A small spectrogram FSQ autoencoder, trained from scratch: decoder widths [64, 64, 128, 256].
Rows from block 7 of the encoder of a small spectrogram FSQ autoencoder, named by matrix and row number. Rows with one number belong to one neuron. Each number is 128 + 24 x the weight over its row's rms, rounded and kept within 0 to 255. All counts start at 0. Numbers have three digits each.
After each neuron's rows are labels from the 100 clips, of 14976, where the neuron reaches its highest value: "responds to" is what is common among them; "band" is the frequency band that holds the peak. Only what is clearly more common there than usual is listed. The data: drum patterns on synthesised drum kits. In brackets: how many of the 100.
# fc1: MLP up (encoder.blocks.7.mlp.fc1.weight, 2048x512), inputs 222-295
# fc2: MLP down (encoder.blocks.7.mlp.fc2.weight, 512x2048, transposed), outputs 222-295

fc1.478:147108120153150116181170160140147166115130143130147094144140170144132110143102122099119134113137152125126070140093159162109157101130085188108165091117151144167161121136128131138137138119133121113148102161091086126121137104
fc2.478:099151121152105125122130141135136106125118129097152137157110130054121115113102153114128131091116130149121123120044126079103116130121108143119123131141116123162138150121133109139145116138145123072135133109126139133149126133
responds to: ride cymbal (64); cowbell (44)
band: 500 to 1000 Hz (30)

fc1.415:152165167165127106168155096157132110112084162149155106150151136165166118162152136148136133148110173148098124138156091136161088116160160098153106135115109123090139091111121112108096158148110131092119112104115143129141134144
fc2.415:108144119160105105126115141153160114133186122114162141152102123078123121108111159105112119118104123144127124158074098086112147109119068155153112116140122090154149160116121110096166113127086119146155104123142131129111107113
responds to: thin (high-pass) (41)
band: 0 to 250 Hz (99)

fc1.258:128158114169145141114125143095130146090159137112115116100150100111137152174118167129122129119155139156125153141135134107144138104207151107115132126138144126128187093163126128108145130131133176113149134147202156142161138145
fc2.258:162109156131149151170151161146130174092140119160130123145114120155114138134138100160160135141134127097120126129144155132107119125129137055121150105160109152143106083157140169131105095130091121121173116156140126092131120158
responds to: clipping (26); text has "clipped" (26)
band: 0 to 250 Hz (60)

fc1.278:110148159101151130146168118152178096142150118154157152146162133085168153149138111132119121153173116105127146151098181129175150144112117148105147129164158103122146150148161116117109132089120091123092107102127136154151150118
fc2.278:136138120111122135125153120135149101116133103145148161126140146120143115115158128123124115120120174122161133131141128105169158152128100115162063148105148128122135132126101152122138152117135097148119136107093141161131129137
responds to: clipping (45); text has "clipped" (45); muffled (low-pass) (29)
band: 0 to 250 Hz (44)

fc1.452:122131121169159134110106106148125109114117131128147141147170146141122144110118113137128100124092133097101145114167149086127119161139150142173115124135113159126108091171167143178122107162136135107142148120146121160142098150
fc2.452:156135113116154182098139108125139128107092123130101125155180153114113130136152102161123124110152158112150104106127175122145102162123166084091096131148133125136123075136159159194105119135170095096108144149123129124157130147
responds to: closed hi-hat (64); clipping (30); text has "clipped" (30)
band: 4000 to 8000 Hz (99)

fc1.419:153141093109113091115158163118139150161161165140142134137125135165172144097163090165102134165094133124170159113100136141097106143125139164166136106163136135157159094146137139146135104120140105103097142118104161097136141098
fc2.419:145121125111104137121162136134135094096118100146156161130136157128163104091169124117145130109119170113162131119136134096164146171136107122162105129105143145130136144116114162145149130110172091117115146095091107152148138139
responds to: four on the floor (34)
band: 0 to 250 Hz (98)

fc1.330:096118142131147129162145139109155115123122155124176119137168143137117110083121162091161100128112140101146139189134113136158119158186096165166124120145106133111177130140127139106159137123118118103178126119135135152108106141
fc2.330:131171105174141133153140132141149130107144114122142131166109109106098134127116129131148111124131139114113114131084137095088145108134082073147154136155102152148130129123119130125123093161076098111156118138147212160129097145
responds to: mains hum (48)
band: 250 to 500 Hz (54); 0 to 250 Hz (34)

fc1.425:143130168129109132114128185143131127152175125166125106124133145140122145133144112126102155139123122149170117161151146106131141125115163151112118163132156125138114112100166118121108169107120139156144111139094089115137165150
fc2.425:114107141096118106094109103127125127172125133140119143087137159139149136141142134116089138151124130146158136135166120157180129110126139166130073107103181092095133135125113112099158187096134154172104137126116064121107165087
responds to: text has "noise" (38); muffled (low-pass) (34)
band: 0 to 250 Hz (82)

fc1.726:158118096124101092132163144153165123136113153131133117130147091109103097143123101108106145098152159123100169139098160157149115157168116094091154098151141108141144085165094117163089122109151116097156112166147163142146136154
fc2.726:110123130133125075101115133127121129141177132146131152113110125120141138118118131089125125152121107145132115139121102136130143119131105177142111069119140108113140167117125116084190133111095148131125115124140089125126125115
responds to: mains hum (34)
band: 250 to 500 Hz (37)

fc1.727:105135115138115157119162124168159122139134109142151098165164130105163122135080101122160130125156108098131151164110146105150147125126139108182151112169141144144139142175154115181140142122120144121148143175116160140132152134
fc2.727:086134121134080099148138143163163112137147106107190114154081132080129110098119151093104142112090138135132164139073101072113135100115061132166116132143125103163151151107125117108157126116105119153164115107126121135111129110
responds to: four on the floor (25)
band: 0 to 250 Hz (74)

fc1.359:167110164112133159150122105111120150142146112135096086135136128109137137130147156164110091097150097178099093102132148146110115150116142122168135108141166165140137155145153147088157126163148125121111129172161117168114121149
fc2.359:137114143108100103106146128144120120121135110151145178124117139136149123111148117112143139129113138108140127122153122117145143138125109121162127091121139144114124170129122145117188139107121115146130129101108117138112144119
responds to: low tom (34)
band: 0 to 250 Hz (46)

fc1.385:163158122091092143159138105169130126099135093108157133163140133154147151112121134159103113101117127118096122162129094158140116148092163109115131123131128147100103124111119095163087129105169143148092103139125115106123104105
fc2.385:145145113126126139138160112127139107112131097168138159119146147152148109111161130119143107132124179119160125140154136113167163156144112109158103150098152149106142111122091167120123148126134101105104152110096145173146137136
responds to: ride cymbal (56)
band: 2000 to 4000 Hz (53)

fc1.696:136143163109161126086143113145171124128143179159134095120131177095151134154121097177182122126144135070094136173148176129161146083121114167152154165141103122141138146132128108160128142143116139123144121156136133157107148138
fc2.696:143139126131115132157164140144140116090133096153160158141110132132143102092153132119150118121105153116145132139129126098142147142131100105168120144124137151133137128129106156119134133121113103118135137105108145162138128142
responds to: cowbell (46)
band: 500 to 1000 Hz (38)

fc1.588:150143157136136134118149101092162112115142143094116086117116164156152112149126113111146108118095144113137118161103126088108162090160132115135159134112156103169113127113159116121142146161167145152150128152140097143153106104
fc2.588:158126129119134133144157116138140119095143110167135148117137131182143123121163116135158118145126150104147138147194129125162166138140122087171122143110138159105125118141105158117135142122101105149129132117111155162118129143
responds to: text has "noise" (36)
band: 500 to 1000 Hz (30)

fc1.581:145130144127107153135131113141122105087121123109150132168122136109116138133133127160157129155127153112134149131109125135110148127135125147113139127133136120132121113115129146180141088110101105118134142106112169120163129132
fc2.581:116128124105103130150172126168163107126125092144166124154118159097147111092165131115108149112113170076160158133123130075154137122107101109157093129135152112140140124110128169156132146105138095149127139113106102156117152112
responds to: clipping (26); text has "clipped" (26)
band: 0 to 250 Hz (38)

fc1.287:114168119172179116105109132152120140110100154095097103178167131075128150159136156151156131111160112137114109123125192109111112114149103165111157163142133113163107156141139138160138134132154138085122119146155121156115153184
fc2.287:131144108158129163119137126105143106094111134116125128141158141094134110113122152141159112097137135154129093138090145095126134162155149135113120165119117153150140115126113127147100113168168114041118146126127135140175117159
responds to: low tom (62)
band: 0 to 250 Hz (94)

fc1.443:116144147142144131131150152131096087085106101146111131136116158133151159088160169169132119093105110128106097157158117098164150113117174152092100136090149127127093131142149126149084147091113153114169140159138100134146092143
fc2.443:145126125102160157101125109106117128158093132154098156107159147126124137147141098144091118150155155125153100090149166170164109152115140121092067113120163099086121085126149144158116157110150123117081144142114108129148143134
responds to: bossa nova (30)
band: 250 to 500 Hz (83)

fc1.649:129135156144133119137166135107138182153111111113130138133163131115096134106131116159135103104111168131117139170104132141135155111168108136118111114140124149148130104132084148137096150156135115145143099139141105137098117132
fc2.649:150094154152123122138127151128100145087137138140121138121120115143146128115125128133182147140131092120103119135139124133111124135152154119124184117131105163132111140143131139120133098140128139085139122132156114104130124143
responds to: rimshot (59)
band: 0 to 250 Hz (45)

fc1.620:139109101104143160170165152107159148119127138132119113154090155091101138126103134144125153143119131120131120161109098156104152102103149118111102166151115135145163127142115139158108114095168116135105122163108140169098117099
fc2.620:154153112168155174151170127113144116092128104151126130142162133138127099104136121150159095109136155138149094131123161113131139158143122107137094167134120130141125086131115157153094103165131080111129131132108166147153111173
responds to: rimshot (51); bossa nova (30)
band: 0 to 250 Hz (82)

fc1.23:147093096133123124110131069146148113103145091128119127163154120153155125130167172097098122158148168177141157159139116134174138140162146130121145179088140141098158117175101134137094121104122124158113115120146138118135164105
fc2.23:146121136123140114148135115141126149130157117156125138106103108228114134141136095123130120171119127097118138140195115169134156109131111071150156107128126130102127114147123147093141139123050125192153114134135169138090118135
responds to: ride cymbal (43)
band: 0 to 250 Hz (43)

fc1.652:134148127119119121124105169149162143122119111168112116165091099102121090123114167123096162131137149149161122124140150113159132110161104120150114112165147128155118094122087123159140094105091153096146101094089159130140146147
fc2.652:095106146109060083126124146141128106133136122122175137111092145120166113095133161085127157122098124147139165149122090099148138118126101183170127116106153122130151184112111112090184161098139152150128128093114058130115158096
responds to: bossa nova (32)
band: 0 to 250 Hz (89)

fc1.357:150172156151154143125173121143139159122159126148162106162147130080110122152086135109148143134148164114109138119134171161154145117163113149184151094155139150160142146137150135174127109107099154119162147106134155160093176167
fc2.357:098124122120081116144155142168160099115128098114189117157100146062146103089140148102114148101098157123147167132078113057134135130113075126163099140136132113161144143109133136133148132108138101137143131097108111136123139121
responds to: cowbell (52); ride cymbal (43)
band: 500 to 1000 Hz (46)

fc1.525:144150104148124144123103131150129110109123150116161096122103128119137130136116127105127119119115130166140145173087109109110098100171155095139146186129144141174125139159141096115126153160143121113132149114143087092112170130
fc2.525:108139133153104118137126159143120131128127135101152125163097121053122124120098139110129149102121113135107126109040126093079096120113105134113149110165104127161125154120160115144141089135137130089144117123144130105139128129
responds to: clipping (32); text has "clipped" (32)
band: 500 to 1000 Hz (38)

fc1.587:107142147130105160151160158155170096115127172134109153126110116165159147112104097171109094105137106115127123131128121142166143102150145149157145104149165121116090156099096167096120159152141090146127121130130136136177150154
fc2.587:160125128092134146144164139158125126086110091140139128156143132126140118100165093139138138114131167078153143108141148105147124158103120087149115126143127139136115116126158171185121114086149097132126134116100128144134136135
responds to: crash cymbal (42)
band: 500 to 1000 Hz (75)

fc1.226:096165119144150139104160145137152100135102092092119124096135160094165105151128117113134128142140172157166120154167107093144177122157170155106158136117138131106109120135149161104140145104145147132142130170111122107147115149
fc2.226:130125134117098103098139140141124105118136113140157171127108136101155117100137125103132139124113133129138131113104122102132133131121090149162117071120137133127130184117122126113195129096129120141126130101112112134127138119
responds to: thin (high-pass) (41); bossa nova (25)
band: 0 to 250 Hz (84)

fc1.663:119117132157163103087128168140158156130142098166146112141155106138146112167162152118136113136134164106167107114149090165151098090114162155110118150165132112132084089158127132104087177129097134134141134104140132114136103166
fc2.663:105107144127110094121102125120115140171148151125130128088106124162141137139106144108113139155119085159119137146154104166130129092138135184135123108113144106108136161121109093072155157116107177189133115128144060101103142097
responds to: text has "noise" (33)
band: 0 to 250 Hz (97)

fc1.509:105166114148133114118181156163134133118162151165144094127119137082154152120120131141137107164134142137114094119122143122094147122116126169125099084115140104156119128122114154149153132095081128125135108140131155149133149123
fc2.509:116121126106118130112129088139163112150125115138137125121151170107139122126157146125099137129123163137167141141150132111167138117117126133145068139114167102117147116112102129117128165119148121150107145130109089144121151105
responds to: bossa nova (29)
band: 0 to 250 Hz (90)

fc1.331:172121121147166165097158167133111138133134103166162124090137101111111141165115149120149106103114118102141105157146089135167109118093158096156098116097104104094100086091103110090152145161120144139112137129093122100153107100
fc2.331:140146126161136128142134144141131152112153122131130146163106101142097140132116110138153120127128119097104112127112131120082127111126098075140175113164096150141117140138138132122140086155070111146161108146150183128116089146
responds to: ride cymbal (69)
band: 2000 to 4000 Hz (51)

fc1.449:108132084138139086131128112131146150130147098130109131125183185125171130085147150111137107169101123130127111156120150102140141135140117106123088127121139116107142158151088133114097122126152153178154099186132106118104138106
fc2.449:128125134127124133131131130133127125122119127130134136129123129122125117130128126126132131122131130130131128125123127123132124126125127119128119119131133126127124121127127130124132131126121130128130136124129121127134134130
responds to: snare (91); thin (high-pass) (33)
band: 0 to 250 Hz (94)

fc1.0:143130122121118150122126105183130125125124191093156144174144153093144137106134106166114161063139149135122170095128155101132097139118151108155150164139118175141142149147137160131142126152097130091111105128116139107141151116
fc2.0:072129140140081076146127154154137118134152132119171139131078128069156130115108169080129149134105112147114153148049099090099140091130089170149131121136122120151148192112123099097166124111106148127145126105143103124115146104
responds to: text has "noise" (37)
band: 0 to 250 Hz (36)

fc1.29:125147114104158112111141130145175143134108143157171128134149132118153145158128112126109097172136152101153121148113107143117164152129139115155096128126129134118137146113120140087153160095098106134146123106099154135126157160
fc2.29:136127139123107122153148158167120134100123104116161125170094111114119122111128104121141155108113133083110150110104124098095115131101097081141169113164093144162117143135167151155143090112113107135164115114127158123111122136
responds to: mains hum (58)
band: 500 to 1000 Hz (87)

fc1.263:106095103131154110119105122090113115126098132144100109116181171107127132145125138119100106133124115117106121099139179121106109108168134094079103120118151114144150111182102096142118153156131158136135135161141075139106114149
fc2.263:116119139132097119142146153144133115108139118138162149122100127113146108103127141108142138131091130139126148143105117110128144139134110129144131126124126121142142132134122133112147132114120130121141129097122116131127137146
responds to: thin (high-pass) (47)
band: 0 to 250 Hz (58)

fc1.717:168116126097151092141156117162139132102161106148140161107117152097150106112145142132154171127157155139139097141151153093164100150150157112159111135126141146168103120158093096156100148149134152114116090137127112123129100108
fc2.717:118138125132132108151114111137141148163160123135135125115100115206103136146121116117101120162113122117124138146172107161126151083126097091155138114134135104113140124131116118082142142131047136215154115140142166139087118112
responds to: low tom (44)
band: 0 to 250 Hz (63)

fc1.699:099108098141117138136096167140169180155151142131151101132147148164155157145167104167131144134111140106096124102119103084128118124099131151116097116098130131135155124120115168123115138111127155108097130171158155148167119091
fc2.699:136128134138124112125129144140111149129141125128138151137091103162114134129115107118127134141120111115103125118123122139095124116120101103128178084150105136132129144134145130116153105127088131153149118128145144120112117126
responds to: mains hum (28)
band: 1000 to 2000 Hz (33)

fc1.648:164155165150105159129145131142162096088116138103105155100122116108156126099156136137116113125165170128143126155150159136160149112169123102153113122105160120162087156139103130165146115115170123143136110108138164145155139137
fc2.648:104099140104091116098122140132117104129102135110143129123131156038162118108128154110117156107125127155142140117078120099148102151117145202109094118113146110136139159114146117147154144096199146095105140105113042100143161111
responds to: bossa nova (32)
band: 0 to 250 Hz (78)

fc1.313:111120148111164098123173113123161114089162146130156147115123161128139095116092148141166168116151149159132180128104121159136155110114169136103095177145125119090163145104121168118158142134136124110136127144130148121120177134
fc2.313:154112135145146147118126132118106162106126141129105131139138107182110137141123105150154123132144105118101102126151136157111116145142173097099198106146096154133121101151142139146104094158128133096143126146155136110138110153
responds to: mains hum (37); clipping (27); text has "clipped" (27)
band: 500 to 1000 Hz (42); 250 to 500 Hz (31)

fc1.362:123143112133098153140090117105165124113095123082153140097157126147124167086085124121152156171144157162098104096159127115124160158152122136150130167156116142093118085134144114123105115126141144173093129136112142167169155094
fc2.362:160125131134131122148150150146129135112178099159142157149113111171118123107139100124143124133111133093130119122144119123116128135116090087148149093149111136136122124133142163109152098126089098154146113134127152126121095138
responds to: ride cymbal (42)
band: 1000 to 2000 Hz (30)

fc1.679:130140130151160097129111148153104121096150151162134132155135106148154145123135104120168146142134112128125162137150171100089143150149097160118152130126154152108118099164112115102121115124149102096134110129133095104146164125
fc2.679:125134114110117141095118086083127106137094137143114184100165157143148121134154130128109111129160155143157102120154141139176139167146137144127102121090164124096154132115113120144140162120176127102072170112115102152161156126
responds to: thin (high-pass) (42)
band: 0 to 250 Hz (52)

fc1.635:161114107129152099125170125108096095160119118098144116097174102108091094156131130094125100101099126141134154169170126122151134106109103101120088171123093168166161128146125141108127125094122159156124160100131169144119171132
fc2.635:148102147111130132085122126113099146148108137135103164113134131173124132139131094137119139135136113119124102102163141171126103146129146121096157069131131128109120137138150123138164124126142131141117134134134103099125135130
responds to: thin (high-pass) (35); bossa nova (29)
band: 0 to 250 Hz (74)

fc1.41:134158131111158095089161106123155153128155108116095096151112161132159170110132132128126142108182110118139090161146160093114175095144185160123105092119164119138134178155114138106101120177086167097107098118125163125130120122
fc2.41:114116137113089097116144133138131105125142113148157177108111140107160114107143142095136132131102143130144133139114104108154148143132089148156106115105146125119134172127109133101176148100128118129118136091105116140125146126
responds to: closed hi-hat (74); half-time (37)
band: 4000 to 8000 Hz (78)

fc1.175:116120093140110158095111141133131117139105119095143140127151157101132147100168097144104146098124098127135133119134132094179119097164097173091082140119104096114158095119138104106118150089153125119139118111159118107135144128
fc2.175:139143111134123134133157131124147098093148108144150150133145136127146107099153142119147105114124165129151128146133120093154165163146103117161096150101133145134140139123090155125127132133141096106122135103105146169153117148
responds to: clipping (64); text has "clipped" (64)
band: 4000 to 8000 Hz (53)

fc1.173:093168111173170157138103091096146127109134160107147117106166120108147124127133189130128160160160145143125107139122137101149114134174162118139108169129153138169172155126117114167137140135107137135129108165178162121146121139
fc2.173:139099154125111110148135162155113150111150121139150136138084111173129131119127113116138151142108109101109143133140107131099119123116119099130187097150108134138123138139152148114141107114098139157159110123144106103105131125
responds to: bossa nova (38)
band: 0 to 250 Hz (95)

fc1.266:098148128175121100141101151139149090105146168089123111124162090147112138165129171099137093138095170116158101102173113094096104131119083158138098143130137159168092162138168107137098139124103125107107103145114107147146148114
fc2.266:164078154102138142106132131118100152114112135151102135108152132207138131132149100149140140141142114115137124125204137172155106155132188122100151097119139138103115105144146157144121140119158148133111134139130055092133143129
responds to: mains hum (56)
band: 250 to 500 Hz (54)

fc1.92:159109156091094117093140160096162150162152104140119096106093158110155109100126143162111106143107088133117172116135141086091103145155097129134160138106098142158103097125130151161109115157110162156111137156118130132152121113
fc2.92:131123133110118113093129120134120124144133122149127196114121141138135134128141104123113129144131133115143114113146132143145134130118105129142104086125148112101131154120131124115174142106115123166118131118119112130112139115
responds to: rimshot (67); quiet level (66)
band: 1000 to 2000 Hz (52)

fc1.668:113162123097093146092102137160158170162104165147134128109171151161097149155151091116163141110105110149087092108109137103120149101100135128151161116168134136090118166136153168162107105128132134131113160109097102118106155122
fc2.668:092129135120089068115132139149137090141156111124159151137098139096134117105125133078114140121102136121131141125097081102122137127113070132162125056134132114138147202121133126109196128104109116140140120095113137135110134117
responds to: four on the floor (31)
band: 0 to 250 Hz (98)

fc1.612:134135161126131159085203134168133100098124122152117112121161124074123113110114135145146128167157173095131096092123169138111117130126141158164102100150172116151148120162153138139156136118087122127119126107132096133131168104
fc2.612:122140108142153146104100095098140134170127149125099122116164145139110133155119141142097100134147131176148100141146141158151129120144152140106074133117157100113143099122100108114104154155139146134108138156141100131147126118
responds to: clipping (43); ride cymbal (43); text has "clipped" (43)
band: 0 to 250 Hz (46)

fc1.245:111161135096109141123098157148157103156097172145112156149152170099142145098125140142125137160140145109127139137117151110145100163133109126151099115087166154129112114093104158142100170121161157106137177116110107148128153153
fc2.245:146142114111165154114138095135150136142123109146108122138158142153095136147151092147093109139138172104158118118166153149159131129115127069119072117143148094113126070139144158153117146126108100152121132151113155147121122137
responds to: text has "noise" (37)
band: 4000 to 8000 Hz (100)

fc1.397:140101156155171180095090152129112111160116169106141145163126144140123117153123154102098156119143094112103108106098107146115136126144132139132129173163132179104155135120087169081123119153136141134096108120164117095127098147
fc2.397:142149110120163153133138103134149133144130111143116118134145135159097132145143098143085105145132164111150122126156143151151139129118113077124077135138145086116136073135135152141107144128097101170126127149118171149119117139
responds to: cowbell (64)
band: 500 to 1000 Hz (54)

fc1.6:090152110165142143159154164166133159158108166117165113142097095143097111121090149136125165117110120156128163158129092114135087094166157129098138160153118125158118117093118135096135157089161160091116091143106112161092138135
fc2.6:109137117147108095123124130145141122148182120148158176111113136147139128118129159090107110148091125136138136167138081126149165113139083153150113120104155100115159157113094116060155160119096137151126127111128105157122132093
responds to: text has "noise" (36)
band: 1000 to 2000 Hz (37); 500 to 1000 Hz (33)

fc1.552:126143181137141141148135105132146076111123188170167128145135145125107160182156065179136110146114128107169110153147118118154172120131146159128100136139169141110188143119128144147100132141107107162129109140110146141129177117
fc2.552:171120132118145137153151130140121141094136101171125144115125120190130126125163096134162117157122145083135123127180133150151144144130125070146147121127133171110113101147119177115118130123092106139132122131124163148120118151
responds to: bossa nova (27)
band: 500 to 1000 Hz (31)

fc1.156:169148093150133099147145110091093144128162155169138089160150095112138156097145123102103134121128147102110123161096169126095146121120163099130111139155097165164110100104156098154102151161135106131099107164172117093119137114
fc2.156:096132131137089089108140142147132103135156114128160171135101138053139114107120153084120131118102141136129130130060096091118137143124072143137108110129127114143141185131123125104186123119128108107136127091115153133123132129
responds to: snare (91)
band: 0 to 250 Hz (80)

fc1.221:130167115181163148127128128126117089122110153114130118128157151081102133145133179144133122111168145163129105102076172128101099156132161162114144149144120132132115136133138111145104108179168123099131145151129135116163134155
fc2.221:120136117167128153116121138112124127111110146094119121148136127088118120124099147136153128099141112149103093126066145106091105145145152136079145138140102143162131124131134118149105098164167131027125139140156127112176119152
responds to: low tom (32)
band: 0 to 250 Hz (62)

fc1.715:109140086145177121152140146133121160087124098157122099159165165131143133084164136124143123159137134142112110157122156109107159102121133145173102162146134121158138143152117153131093132152137132177187109138132100156094142121
fc2.715:125124134128128138133129130133131128122125129130132131126125132118126123134127130128129131133132130131130129130120129122132126124129127120126120122131134123127127114128128129122127134124119133124131136125132117126131138130
responds to: ride cymbal (42); cowbell (37)
band: 0 to 250 Hz (35)

fc1.467:134143153099139133160136135151144120122164112148145152147112128160129131161138102122096140179144122120169156152171113154127166120130106103179136119103153131103139126112147150143126158105087143180126135129129117151122120116
fc2.467:134116141095126109149139122160139132132144100160141124103116138155135138126153114117114135164109146107153163136169118138165145107114108111162096113123169112098123121134122146102145175087082129195136111124115113139091147101
responds to: crash cymbal (41); thin (high-pass) (31); mains hum (26)
band: 0 to 250 Hz (37)

fc1.228:115150120167135142125132138129119096107087183094125139151140155110114146152124171143126129121184123135105103128098139124117117152131147128094145152136115145134125123125135114144108114182163111103129161155126138128169121149
fc2.228:121138116169132153115122137114125129113110145093118119149138125092115123127100146140154127099145112147103092128072148107093107142145152134078144138141103144161132122133134118148099100166163132020126141142156130115178116154
responds to: low tom (32)
band: 0 to 250 Hz (62)

fc1.665:127108134147124164110148108176141095126134155141145118147150139156137124154110124151121142151106162121120092120129128147121102124152144137205082146129146134104104105113157167128076141144171117100103096130143104126134119163
fc2.665:158109133112155181086132108114124128120096133139096123127178158130128128140151106165125131124159143129155103113144172140162105158131188118092094116126150117119123077126139145155108139129165121108093148145121084112158145143
responds to: ride cymbal (40)
band: 1000 to 2000 Hz (32)

fc1.107:119126187111137170109152104128171113127131136122159114115128130141109125169166085154117150101152149116133100148149109146141175134141108124152163155114153097109146114118170124145137151118090126147122138121079152123110162115
fc2.107:162109136115124136132154127123118122078120118155126145112148134164157118112165121134180128129127137112139126139176133126161144159150158113149140137105133184117123124138111158133126132125148114100118140115115124143142135145
responds to: mains hum (38)
band: 500 to 1000 Hz (39)

fc1.426:096127103120148162101122148152113119121128091140174125140135145105172109138122128094099128154104163141145110154158149104131141117106092146110131154154147130111133082134132115118166137154094086170156112119153130115151179122
fc2.426:120139115110128143117128114129149105136107118122135128132152155079134117121151144129099128113131173142164139123117137108168133143123123140131049152109156097130140117116121131144118159117168116124106144122103116151140142121
responds to: clipping (51); text has "clipped" (51)
band: 4000 to 8000 Hz (63)